Weights of a small image captioner.
Training: soap at rate 0.0024, 8300 steps.
Data: trained on flat shapes of many kinds, plain or patterned, on busy backdrops, 97500 training examples, 10.9 epochs.
Rows from block 2 of the text decoder of a small image captioner, named by matrix and row number. Rows with one number belong to one neuron. Each number is 500 + 25 x the weight over its row's rms, rounded and kept within 0 to 999. All counts start at 0. Numbers have three digits each. After the name is the row's rms in percent of the matrix's.
After each neuron's rows are labels from the 100 texts, of 14976, where the neuron reaches its highest value: "fires on" is the input token at the peak. Only what is clearly more common there than usual is listed. The data: flat shapes of many kinds, plain or patterned, on busy backdrops.
# fc1: MLP up (decoder.blocks.2.mlp.fc1.weight, 768x256), inputs 128-255
# fc2: MLP down (decoder.blocks.2.mlp.fc2.weight, 256x768, transposed), outputs 128-255

fc1.439 093:500530485498497485490490465501517550472487469493501504486501502488479536498523532538497516523504481469478516543467502515526487521422517511519517474496514504483491496547524542477472465501516496478546515528490463480446490490509480481487492516521477494503510484501502519482516507507482475468473513554474501486491511473485498509483475497514488537486500453520497524543495467476490491540453
fc2.439 092:510502477471531514515525511506499530492474491506516501468503499488501507518498482519499505520480504537513486532489478530521508495509456518490527536489473472540517507493527488560456529481534451479478521480551513476523496542496516481438533452499484474460483489553487537507449510440477509506533472488530522502515493526521455492481506471505522507501523512498546506537476497440441507522502
fires on: "e"; "y"

fc1.530 112:454506512506565511474501508459481520486507530533458520456491521480507500504534534493604523468492489497491507516509523450465505442486525503524503496517493494470502492447488496520479531507516461503504502489505526485498497489533475482498502539495487490504529503524495514494536498521499459494518497494492516542502505499494523481501496512496518517507495488481572512481477490457477531472529
fc2.530 101:519495468532541511483486506490468467524487530525456555485459517503473494518495498520488519503511495502522473500511476483497540494485504513499551511522513506470486536518511466529500482551512495506494533504483503527466519480548493481470509483485485525512509545533492477542418483490477514536467513455497493518536482458490507501525517516459473485509508467506470479477488552467512510481543
fires on: "d"; ","

fc1.761 095:468511489502464497490472499494488497523551470491481503500451502495537555464495483536496464506510478474483511511541482526475483488499464498477438555510465484476506477487489505490524542506515511488544510497495490462477488494516427497477517549542511521455515539523472511468525503532449485476488504489537500517526510531487465510459533501538553480501475509484508495477472469493504471476501
fc2.761 087:513504520469508498526486502487488494498530481486484479525493525530473488508490493482563461473503473533521479478544485506524536494535540473495505458514517514439507509520517475514497483463505525497507481496494452528533485444526504491490507456533494478520515477478454508518398525551501483510498521501478512549524506492492505496476499461517470510501520500456433522507499536480435499522504
fires on: "y"; "n"

fc1.480 077:527460507506508558496541476502461537503486495481498470476485474529537498490536506498534480503496500519509470467501533507491481518478495523483530531531468486493487505508465495446471552500522495462526496480498536530483493496517520460549489527482496488519487480482530505436538526506489495517519491502524519509513515472516478460489533497524456486512516545472505467520505429505485542503530
fc2.480 076:523508483499511486582492497499524524500502502486474528487529514454498522479524481468480482461494500494554539485523518504472519507511501494508472471517497490517510506423484481565488497505454457475509489480483474499479468514534534528510513452506459498464488508509510504510455500468493495504504530474507515490511496513492458499534507504483533504471514501551504511533500512514543481489504
fires on: "n"

fc1.744 103:538472481485492482526513525502476517478510506501477479511478504502519546519512477517491496456496510478538550535485529524466509487494507496463526481481512541492490463509555434487481484453488501433462544551511552472502530478530476463482534487527519552468498463506465507522511463480505514478502510491457513494517481521562485481464508546500473478504541501515477539459497526478495497487509
fc2.744 090:473490498490515481508518506523537487526502444513507513498489468487526543510503473461532496472531489486482514525506500514498472428533483496488534496484518506448471507515491500493503524526481488516489511543538509524468536521441468446507501490491475464547512503493530505490495524540500505493515503501507481501501497473442515467521544518486518505473509464479496526516517446546537490507471
fires on: "c"

fc1.329 100:503462493486504468498554484499485494480538512529465500489512531514492488508477567509504499492502470513539470519483482500493492530493476484510510519516486460523505440488520525504481485524561545468460511516525499488499523494472485499469490518509469499522487510494518507502521478527494448510498487484508502444453510504547525501507526477458525499495526508489465452499488486492487506490501
fc2.329 092:473503490498495521507517508523488496530535526530541495540521473486495497521493505536507488485470519501497437478510515513531482515493521474514539514499484527541512459487485562537495527545527509516461509502482443488506538537487519515455536465488490495472526542508519473476474462515508499474483476525511488505466489493540525483470522499511504499510467480459528517472503473472482510487462
fires on: "e"

fc1.247 099:512508450526505520517536497530463468506495523489478526498483484499505552484469527486512528507491474496512500541529486491491477511574495554531485465482455511512491468463520512464452515459511487451492506540491537464473516480538490545510512489513428461475465484467505476533491524511515518508505505505500487478516531472500468473509502508496494497517501521560466514484514511520531500530485
fc2.247 095:490525518481528510512480533510510521514471481513530534518508475512514524479493467469493494515521466486510505527503533544506439492541471504505492557497540533495499508521492558552451506497515486494484496500502496499537465477490477489526507497508518523511478460504519503531481489497488514505526513519527504483518485487499503508455539548524506479523511478469526524507484460491501508526480
fires on: "d"

fc1.314 104:479491492525513514487494509503505503510515477483507492506525514446484540473546469468499471515465448531500508468508482497526522514500535517502487487499480457481457482511561495460492513451500520542504510478491525527476515508508481526537509529479505481515516500560499460523519526504518494501511479509447521483504518515500529489449444497522523521482529509484511528476491510461469497528472
fc2.314 108:511536498470508494528519501511476480474482475498460506501526467490527513499515456486498537510512472490486487484488476484473506497525580517423504543497513507465510486492496487595444476502539510504467527505499444510470484519496523533496519478515450493495481490482508494489445531467514517526492516512485528537532517474462525506489501487453513512483502505453534505482558511469484511502485
fires on: "g"

fc1.722 085:486490491547525520532472502519525526557486586527479500489523514477482494561510501469504491475488504516492488511518529496535500500437464477506475459462524499494487468489525481467495513508497529506467494529508504505462504551522514507481515488510545486488474510560512490514555489491494488485537537519543508525470532496510541469508486538480478468454513513478504458478500535479460507517512
fc2.722 086:470502486545503541514498523463489473477471474511539494495500478499505501485469459496482534485512520525482446514547438480530479438532491508517543499514521509532530486504560461531491487479555496517509478496522493520518518462465502501498480468517502531507533507558511460499457471487483526506530483487459482476507470455499488491459479453514481546511510492496495464527547476489545477524476
fires on: "p"; "a"

fc1.423 095:481508501510505519506519473526397561477458480523534534540533497510512485488495558552482526553465484475494449521472527459481518520494497491509477493476531508494515461478472479474461484490525527499551472482516537507489476526536475497490479494512503500483485466479496515502522514490531462502483513479463524510516489481518497509521464510542504447490507444517523504489497471498512516489514
fc2.423 099:503487498460505488543455467472549532491479503501480500478507504506494502464494490484484456514478496555515499487506514530514523480524503483479492490536468501524479498492506500547474509521514478476468451534537509492497525549486493499515461490532508499467494562514458450486470484470484521491537464531511536508512548447508483464506549486500573537511531538503480504534453462480537530464502
fires on: "d"; "r"; "e"

fc1.197 094:498470506506516501499476501497471513485510502489525510470483516510454464528507546497542503514529467507482537466474516488511497505493520488472471446462501494501479520493517511487478465529500510509463481478549424447500490509516483449534495501523525498496489528507496476499500524525521494476518488460456501478497434523514451509522480541517492543511495501552551528517476460568507481487492
fc2.197 092:511511460498526469523511489474473492462524500511513516483521468522476517522499521478462485510473552517489465539459507486512543501476550496488480479518502480530499527528443493507475476508522511481523461447508509486503469472534520523519476496444521443491523490516482490511507485513470473544504520478481473499509485509515495575513533527462471449510532502520456514483509487465496466486520
fires on: "r"

fc1.299 101:468485555544542514491507497491515504469511527543471442501515534497502520495510504508555483488477498520482473513547488456493464477511525536553537522525550509460485498486530518475505520524474480510529526476474519493494506467529493506482514531479489499448503492492475484457512513494494484483507503502550531531513514533457527510494501492504529509480517486494553496507425462499503506497490
fc2.299 097:511477517502528528547476526494526498498492524533469541510488473517484484504459501456535525510495532508479532523482465465479515502490505492500522453530491492490505507514487504495505492577496514510482488479482497490487525483567496504493531494457469492516506516532482508543457524525516496502474503490467502474476509487513502485536514509488463483493496493495458452521456506484467561472503
fires on: "d"; "e"

fc1.623 102:480487489545537518476514483510489485547507503509452487515489513523496550478528487474486483508523515483498492474479502490488470475485458470481503497519465458526507533487532473509474479554468502475489510502486488464474507418555516505511550513527524491475504521519464490486517503477507449474497514531524507475464490539487463480468503495475505488527502492481508491565541507546535498537476
fc2.623 109:535514502506532495485479495516535497523511497490519498489480494447491506483496477469471493521468499491487509551530515460500462496506463489488508520491521524517487516439533500551486500549527508480483494468476502506536479462502496505507508504520519483528519513537522495493454516499511492497500519487500527517428556502543472462459483512522508527514464504472506486546553506484512486501473
fires on: "g"

fc1.346 100:509481449504531498542445488485501530527509491526499518515479558445523511479489495478538533479498534530458529520465477480493462455480480520491463506530459458499502509530470516483498533489498485500506502520490530471505481489464500450500480507496467527479487503476506520483545469511466480532537526471498517555504508540520474455497493523541509497498426477527523476518439511495492482487519
fc2.346 103:496497520490516484511444473494529518524485530497512481523487494461480549473484496506498472473522525480465451486516506473477502476520512496520496510454464531517492507499521483554470491558529492556521507478527520479489510513508497527515501459479515541502536474518532496496491475508517525490541494520480485524534492512486483502472527549487498458539515505515462523498454414471475535545486
fires on: "n"

fc1.195 100:475471515509509497515473493488528466510509521520501478460473439484492506474479510475514538547496516541494489510470507492499475520533507462508509506477520457496515489470519511462446511530537503508485478500463527508472480496517507500508495499467478486550521501484469521491533504505571475524548499521513486515499502545479488451534537558536474548485482489493484398497504475517523502462467
fc2.195 093:483530549482508509480453471518535466500531501514511483530496526511481559519508549509485526496514543556453554530479502474508526457490507477518500502488478508491492477523522488518508490520507513539537488520519494538500480469505528473528511469470485523492525531482475495472448476484463478527489483511517497530513491525532487478521473511503466518493504514526528493468492482526464516493534
fires on: "u"

fc1.189 096:544496494539505522488521502498551478480507510516511452492505520570507462471473475522527486523454527458520468511483526476513491504495548503506502489545485484521484508522505483494487499498481530524492510535533533491525508503503483498501470517454500531504479526513469499490501501463489502513532506516528489488491517506509513499538517477530523514551498475504504499530458451516539520521456
fc2.189 093:506538500493464510533494467487523450504518527517483485528444500501548529532436518481483528496512473515462494523501481499506536493526484512484510491506498526503502533526476480531492507511513490506486457525502486480499517500498557466521505448518492485492515520524497502503392500535492525442486507514500487492490459465523518484478495498509522491496520529473460494518518470463522498455519
fires on: "r"

fc1.227 104:577500505464523516456504494528479457500497512517520510480484479491525471518486471465525474533478497489515465524452485466521543539490499526521510493483487530542468520492500489487487507490469534511510527559509493514476485533464444488524493494502517508517514528485473470502539459452537510476475483491492463533432506502493528552471503503507516509558491533487507474472488484456488550495502
fc2.227 096:492534503442513490524520415501541487492489478534497501526494492453491462537480521523547556506535478558484486513467488495510505474485506506514501513561481547511497518504524459476517484545490505512506501506517506484488494493516523471523506479559535507486516511525488485495459537472473533525508539467527518525499473457517530475481492495503510484513501464452499519513503527508512463534528
fires on: " "

fc1.548 106:444546492512546483498502506476482507506487508501486500530501529514465455462522544509522479519519481525479526530536500473501508522522516520489494520469485523515518484477536482492449527489542482513476516473494481532496513521494503469482521527476461493497484530493517519516477541507528514472472515502543479477500531509521478541484531562507470470474516488454464455505497482509476500528454
fc2.548 100:494505509521510503529494506511464493531535527483515531513479457537498449513483464509475454480515484530534424558435533496484509506460523486538494501515472505488498465512539529518498512504482534494512499470476491493477568483508483478510506511469500524534517502538476470500399473505505516521489479486484496475497467500516475512510541498494543515506486463511507526493518538491481476445512
fires on: "d"; "a"; "p"

fc1.596 095:463539487491504506509483503496463508483526473490510471470511526537500446505471518516520506542491488470555466486542484560480551521502477509496452539486513469478496475463523490510465526437544456524552533515533496512489467493479451506497499512510526461453536509543462504536498477475531484484503497508466481522498544557504485522441533467497529512495469520534489520487518463495482503521480
fc2.596 096:480501494484477475489477536471476502486483536510508478485492518521493485530494504529518521493522483487512485453524483503499528518520560489505459470500445525485528450527518487582500519462513535502513535480490491527510516506488513481514483498517522561526530483473482489493481499565485528488514522510515525523514522499486538495467503468532482502474502486511476488490481539517466526514524
fires on: "y"

fc1.675 100:485535501512507541478476551507482499493475470512458536488474504546518480511485487508502507503498468474526510448485511450540502562482520479484512486509516486479539503519512501500488511482549476497538535516499525510531493508489491504526501501461477487548494542521501534525516514513519520542515536537519525535497465527501467437515518484528520526534508476501502523495520534572541512458522
fc2.675 101:496502521517510528492524499532517532530486442483514482528469514559462528476478500511452528477514502487516515496462489514507531493480441450531509513480462522471503518509495519524480497497489507477477541568500494480491546467469482511499482473472514489495439544471495483477467472522497537528511507527481470525482511446531495520455495500486464504553510517522474497474518497489478488489520
fires on: " "; "f"; "g"

fc1.29 100:532490532486520523491478492512474509501458513525522519504511480539505473488494490469537530497474493489448454517514490504495500461468465528480533455499503522503522485492464503504506522468500526487510477520535526467517502493534574517500459451458445519499478475502476469480511474485521440536512506484468536512495496538471468530491483507476491524522506536537468514491468497537486487488487
fc2.29 093:523497481487500480463524446538497499557516515457513468537521510516498517503465477551474477492499512494511443532473491535524468487511463499479472525498528518501509475530499477545476458508497520521515509461487488503486511456509519515493559487447479490526497509511498506485531529479460512492527492511451461482532482474512502501490486556509492531539492485486519472518461516451499481546515
fires on: "r"; "c"

fc1.359 090:507480537489526494532483509477461471490510482482522492483505503504477539499527489529526481485470492538476490485474477479513530524524498471461506527464509553474520500507494522523455494473581530488525535518503559549481477485481508496532476478491545499544539497455509483472570537545495505500501494527483482508489507538535508527470532550486522481509496484480496484493500491468497507492530
fc2.359 085:527529517490487493515472500505523509499542531492507547552493469494458461531488541507486473508485502495470549514446488468528522506526491470490476484534502537534472526524521521484478497494561485503504476502494484524509524487509507450531489453474508507509514469508541496503433489509461536520483516495534523516500506518537557441524529538529497514495489490492485478495490488515485503503476
fires on: "s"; "e"

fc1.177 103:449488520525526485473510486473450508488522506505496528537508504506476546479482507449556478542522502495499502495489489488519505479464490513498510507511518484506481468539497499453520473542515456525531451529542459517547485495501482473492485518488508522487525497468484500491536498544510461497493504473474545524523481521494502491477547531494468472487519493503520517489453474469498510540502
fc2.177 115:476517485483482482476498499510497525541505502551530485532464516507538542478501506492523477502503495488503493493490445467499469492497502515495515540498483486496483507511518504528487539515488447562487502477505472500495491474483477528469438520475514501509472495460450516458470479498503477581489490499526495517522486501453450519514503508494461517498468471502464494498475462466511506556532
fires on: "a"

fc1.559 101:454470512489516468488490507519470530506482509508506513515494524462537457541503504491519495521493491455485509488468500507470519536522557547509497533468524486484497509511491449532542463461519515532563510490516515501479477503488458505464497494502475476488446487515488541467550496538474546512492493467499473502464491501491453459498515556536523481494515527517495506465485502482499507481519
fc2.559 097:509530490453481512454475500502544501525507462496552537557499489495492528489475541527519507527550510485499494513493501505494510449504476488439505511483489555481440454494525471546509515531494489549527511498473478526508469513515513428478555507478497500522519500497508475531491553522538489508488563488503545527515495444519491520488495523488514492512528499484490508452507466469481484500515
fires on: "s"; "a"; "d"

fc1.53 113:482514550544473491489521487481509552489499495459459485505520452555480494480513496490496492492530465493531484467488517497532477442491478517421532498514488467500506529468487456481522485536480523479536436524545483528513519468490485514482546444479486526488491477506503522509520519517497434502506486505470517533483461553493467487531477490473487504485493525492503532540438504522488459504493
fc2.53 124:463478554540543449523488489493482513497530547503562489532492488506499472501460465503468506473488506515493491492478476496536484455488483505502490517520496495534512529501482448521506492498547493483498520453510510493520514444486496520531486513451490536496518485515495509531487475488482502540509511465511521502513508500518478488479508511501428490503520489503510502500474493526497444522533
fires on: "a"

fc1.10 099:465481480532519496496532492505417516496509525519456490516498465489518553455489515481503519515495516512463485484500535455488533453465472485487509498491523509472500503548484457494492520522529525531492507497504508494500459462530484521498475560485517493478526540482520496505538518530477508489494515540512494522488478540504522473493521532461507529502477451491489462501484515469450546513491
fc2.10 108:514474472513480496517480517491463475508492460540487545466469527480503523505476470523505518478530476497488490543488502465444499442467503486467483523527538540499453540518546501505462449482509503520486558495477504508523518474536498553522462517497487507520522494486492490477464543531498511529498513485496560523529484536521520478491485508487439507506503466453505501494466487522481507499540
fires on: "r"

fc1.629 094:453487558531446507438487478509499484457491490493560455500513493535499482521492506506512478495516506458495523510522517489564503500470448449513464506510514477486554513524497481480502544491451502495480481518471507502486482476542500467508522473530468512538477539496513487471538482484479526531479476543528507539484484501468498483513484477522539524496487489489505471511529517504519520523515
fc2.629 096:513506467525497509482480509535531531498507484497503471481452498492440517482487463491465480525486495486515522460477484487469486466480507493479497536453492513459511514473525460538482475484499497486510510494486529524529554511461520504486441505481511489474505513480490500471450520512552540502517505478487514514518500461508507541480525522469490507545490553507477508519517496477499488504507
fires on: "p"

fc1.551 122:518503494493491453511495488509471569521521481495513508487497482502470528470485524500529491502549503514483490529523517499492480498498506502532499479525524451471514544531502495460511479464498502513507468498486492483524549507526485520472518467489499510489465540512495498570532512484552466473501544515492462466480459511535526491453492539481560533553526507523483507489503496521487481487456
fc2.551 120:533480499470496499488473473485516512464514484477507533498530457526461477516471500501521517515513517500512513478529516484470552497464539485546519519474560506514498526499525504496522486480501525481524439481497490502507488502502514485523480473481497480489523500471502514516488522473547475501459503489474484502489485514517603517463547519478502454508496500498499483514495515537475511486494
fires on: "c"

fc1.376 094:480515463546534490523494533486508439490476480494462508475503510484534498470453528461490482488561500531436491480431466494495515491499499530521455489496464497531500492506516489463485515516490485470492500458501481506454464507479526465474497467496443548511495546489544519497520494494481498490509487530507493529495465540505493503478486512453505533485463469501498453490468480525529496486534
fc2.376 097:469457523535495518500479504507536509522492532493540469523453515471471507479495484480482498494478479493496500519437507485497453479513462482509529508504513500488477507480553470573448463484504507510489512523542526525545557553490481557479466524487531540508485531532497481494487503493488510462523486482506513520474482532516550528472542514503526430524497504467493531549451480508476522514505
fires on: "f"

fc1.88 101:523549555582534518486491505518486512514499489539510473501493495519508496517503495502509506471484503493537510524499482482512517490478461523511467504488501493494522462490511497508551510506546525466514475519504533473492491488550447459453476551523495509466504492492474488488492466501486481530487479535538485473486519511472474516447536475514521521474477460497524525485525465433477472518499
fc2.88 090:521475511514496482512479521502491481497540469495464465471473492530480519499502536541522500470542524488494469469507461519530485496509523495525511443504524525510511519508518460551495507514460495532548502500496520559517526484474512497484488502509516472548483494493500506495400534545488517463524519519515482500523514503539529467478453465517450518520520523531476483506495555550460494501486
fires on: "y"

fc1.123 091:448511548493516535487503470506490487521497546545508470462554541468464481507514527461528493493496482489492498521516495497452502505495480511506560495475490467465525530463509508498488495461552507529504470476523487526505513487524487520476496521497511477482506524516479520524515563494520489501465526498508492462538480515500541504488499534524507492511527486499467492473471436459523515457522
fc2.123 090:504495498522490530508510522477503543509511490510514514530498480509486493475505510500505509513483455468467491489480513458479484486544509476520500510515502485500486505475542519526533477552509491509492504466480515498481559480502486493498495502466470439489516506528477498545401484554485530472493480488505458456520512506512504513509540488481521546500523481527457512491513488488446500512514
fires on: "d"

fc1.118 105:436526475513498482476503486513496481520475493483491482498523508528501485506526470492482448489512516534487522527551469495473446478506501501489497514479468495493567497497465461502503511488442466489449459476470504491544510465520506494494470452513504525546482491514505509488540528514508472519488480492506503515501488487508467456499512460495475494509494510505527482571469554474569484482517
fc2.118 102:570524504483527469472535514503458476526510530504472547501486474442474487461494466519461542518513516488532482508497483491536492494443480471533549495472501475501530558462493490526489491509464477491489555505508523495506491485512491497480538482502502513483514481554511474522502510515486499518480507511525486481473456515504469477474468481450473479522466493483510524568553511524501510494485
fires on: "g"; "t"

fc1.32 092:497497477498511530522506500517442538493478507494522516490531464540498512530500511497504456511527505518491486476500556512488447542476493478489497503459457543532513507458497512478506557520485517468484497512520553542528502514502439545510516491478478533512497488509497460465525507503454492521494459483529505485460488518480480486484538468483492538482497506486487472471470477519492520512531
fc2.32 093:495465491570474498504492470493504485508493491516505509504518523526525525460482506487463476468468485524551478463474527507506511460521469511506511485522491486505500481478449459531498560515457507464492519485456478537516484542498513484489507510485500494474483481487543497485433482470543528443534510530486542482527531498482459524512496487473486481523478523532479488534485514466551491478489
fires on: "f"; "i"; "p"

fc1.367 135:510536479460533514498445499508485503529457524542514513483458504519480502482518543474515451492484520523494453429506466516483503536504519565547508493473498511508495483488510495474507488505493475506487452524472522448479497420487509525520470519475494484510521502526477511507529440466525551550531487540475487521523496515503499469488496516481516550499462465497506500483521490527510455518458
fc2.367 151:504532492495549540456488512503522543462449523524479476527464512512464473487517527528507458485476508522516487463533457488502482522466472537522524533495490494520529468481498508499497526524491487522477476489483485487497484409499513514512446494495476492508499460445503525476457454489487470542545515513492497497466495499490509488528496531493494514519473505504510514475523494502498510512493
fires on: "r"; "i"

fc1.470 103:486476498568526511458469480482484496532518488477466534512477490534504463479537511524492446472508511490543524506490532552499545480523459464489498500518492472524523507530489531505501520516479522550542488508473508511521482495516484467482521531491527490501536483492527457489504521475501497497490521490492462519489500507508505496452509503482518483536470516485524462466521416564482526476454
fc2.470 093:495509452506501544508495465467485446480509540475499492448471507495513501511493487483454475448465497537476488443495515507503509492513534532506473501499496516501593483531487465566475485445519523456521527521525436518491540497475530504532491523494523492509517454520517501498421504530508546517492431519524502494521505518514526492471470489487519474436515513521476511518482545493481499497492
fires on: "c"

fc1.410 099:505532506500513474492484505513430483541492548537482492486516501544549441540498499516487461559525497482489498495491527514542504513538514502524486468508505547483541508477481539498507504508495523467494494495496467505518525531530535499543492513510480513490527530512526477473517487443514507475525485519516522544489509502466501565515520500534476499472516498510471489490494514556507530482538
fc2.410 093:474495521518488512490491481501511459527483490505503469475515541490496534478504494507516507480488470532491494481516480505499481488511535507452537535490505512479511502490500471646472481500514485494485473525471489516518500531485477496483499504487485519452520493513515452520349476500537481480519501489497469516505531509540493509510500505493482512453503467498497505490543529507507517506532
fires on: " "

fc1.47 103:478509508524473548489498498519516522543536479531510465500497460510488538445540510521473457502447517476493506514484478487486521535506497493493515467512472451489493495535560508505521467468479509524559515499465514465498473504532507526481518484461531471466507492483505478526536497473504478485553494479513527496492498526511509513477514517502504541521539503476514562499453494516486511506434
fc2.47 096:512508503517489494502514470490520490447489514485495509445478529514533507470515509509487522489464515496493532477492535527505470490505488534521472495515516511473546521471433510519468478522511480527485517565505509487515463482478515485524528442535532510464484459532540481491437510526514513462490517504495442483485543486524494466513479514511554514492546499472470462503521531514524497503453
fires on: "r"; "s"

fc1.495 099:501469530523490496522479540524537524506503497467520479494480482472471483471513536477505461508482510508562503530480478499523520477472532546449544526489496495473451503530543526495491486497513478540471490524514500515473514460506496506501479505520503536492494482515457499525535524502504497523512488507486525522495513516495443477514542560456457505512467544579531479484486478529474533456516
fc2.495 093:539530517473504500412485472505495492524500498507503510548477495515483517526473500500479460501511497513525484467506481505477504495459498510499448554477484514495521476523496451464487508525508511539481487522507494529527457528527491455514519486483468501514489462496480521457441535489480494507524534465485484480548507499517490536485502542495481491551493500462469555487486516496489502525504
fires on: "s"

fc1.383 097:485519495476518493491505510477464469498461522470501499484527441536521471514518480510524493498489556525487481502463538526519501497520505498472458492502518455498487490484516471500533543508474489451546495546500528491475460483536493510534454517513507466500489488489513543515501522487506484478488496493494487500534450529492454445540446558477515485470480507504511504492493443477477538500530
fc2.383 094:551499488479507523535497538509507513518490445479512532520464533490510482503502508508498489504484522525508456471535504471501541482507455493514471539463515493521490501467444554509453462502541525484531513490511475505524499496456493491529512472490489477492528484487498490500439547525493504514526500529520514480503511486518507468473476460507513520552471517490498536486517523487527550506446
fires on: "f"

fc1.709 104:552464513491520511483521531526526471501516527467491539499502469491513504499502497537474488505519553512523460468491531537483507530479526524503524475483506488509441525483519505503511515491507531503490493486464526507484486470470522469484459521483495501494496516457485517483510455475483480530469498491483461494492493504484468520521497510473464525522464480492503534466484465482519531487499
fc2.709 097:505525555450503495541489508571527495538492431512523499541498504513484500511461490477543518495513510512496497480449494520482511491539502519499493504497483508489485488508480498527476534543494516512501510528501462525506467509478498478486511528480510545501528490483505456474456462471511523478459503472504554504454527457528500505468479537503504496463485523471476502499515458430505525510479
fires on: "e"; "o"; "a"

fc1.86 094:496514503507483463538481479498465500436527522481496500496486481527514508465552494481520570485550540531490521504479500514495467543496552463539502494502523514516504518513518553465497468500516501452513465538496497481531515537523478494470512500529519498497514454498446494526520472484480529507465485480524522511514482503483478510512486488521502509484562497501493487520514494535533498497511
fc2.86 086:521520484518460468506528509495533506452503498458497476538471497503492509507479551555507477526524507521466495508486509457516511483475527484497467518495517494536469513516510515536493499505529506528481505542524487463515488468480496476532504498496481462500495496501485450490421535540541520544536505498520484514538516478548530541521505547507496492554511524509518481518506473531473523518509
fires on: "e"

fc1.264 110:488503478493484533474471507509508452544522509494532489473528446524494486494499487479498536489494537539464526529481542515518503515528547466497522530486495504498497530507534512489482505514497510492506470494528469470487501489497556490473517522490501482513472468540486521514530462513504505573516490538534490475539530503494472502520469516542501531498462525474478502534546466514503507512500
fc2.264 126:499499527493479536454470520520513479486519506488479512501509508513490521551509520490535499527537543499476544482526496473522517466518555503476513549452503519472535516472527516514532515505488498521516495527545469479486474451466505486506490455521498486484531489474441481496535492520503464515500509479529518467506497509526505481512520485520521515467513501533489483470489507541464513510499
fires on: "p"

fc1.549 101:514510520536508487509497501477518494510484532479505509464469509550469517454502568528452518504478507509494465519473508507493468478494517478482507485517509491537495505461517464486475514518505477481462410505526468521482456484471499513492510510509495499509449471515481490514519540511519476526532496527464484488486524556500537449515482516487500493482480501484471442496496504565470475551512
fc2.549 106:510502477548476534495487508495487506500456522480495479462491499493495415475462490521491516483498504508501486478479483495522439461486464510501495535527516545518492509478503466533535499520551511505460504475521509496520519503466506507514475496514492532500506537495506472463474477518481501487530494475511572531493472495607477477512515485495457511517548537524504494532480522517494510492541
fires on: "a"; "l"

fc1.7 102:468495501477510504490489487526501515529486489460488490505513485533521488487530525497513501522500516481559494506521508516489521522505461524506461437481468510485492450540509504493465514520512511512512483526508500516510483474486465513484502543511538489518524514491509495505516456483531537485489494549491453507517539520460485498450504459477535505477506481516527503489505458464508520485509
fc2.7 100:487468520515506499508493530475487459501484477492483482465520500504488508499482509510497488465497487509514504461498491538480523437518554496487471490475495523489525471510485470577463518475481532491556555477486491546501517489497520505512516540475519518506512476497526477532482484548508510501519471513513506516511516492495578495446482482498529479466514503524501497500538563538490481499499
fires on: "y"

fc1.490 106:503492522477526486505470499510518529541489525485489520495508494510547511444501507464498475450504515562485498516507503507503497515520498494496493489498486502495512516523439487472467517500514514505480504480509508517509482511528495471514496515492471457499491522477558498484509448494494507504479491548497509544501522495506466509474517496527465531501507458524484554481513530538546467527461
fc2.490 098:504494561496522434431476478509482497501498494512472513487487497509512498487490448490462496503533497516508487505518531548505487476467460550523456457533521528507470502556511519510546489524480507500482499516519522489484447530491494491526519502589534517456498480533531508508469512473514536466479486516524535499522525477504507498513514495442488500455514494520465497490477484596494458504514
fires on: "c"; "r"; "b"; "h"

fc1.216 101:499540464475489508512515502518548483463474491497459473525494448512515530480502504512485505502526524493504489501494510487513489531468516464506475497498486494500479492542532521492478524479504521498521424510535520455535495512521485492496525464504470491490509451487524510506541461498496500489491533477461496518517485493487491528501499491490462491532525473527488563470495492453508510467457
fc2.216 103:556477492474534456507528477494517505493506508489503509504476478477513541488491517501547486515500506505478493535484515523541519475463493470506554511474487462553513521485523515529467529507494439509479528513509485485513518503484510486487529457514521461462492499567494501478442538473509507512501483496490486462479496497531432505463518486502515492526495525473489502522468501446477480515445
fires on: "y"; "o"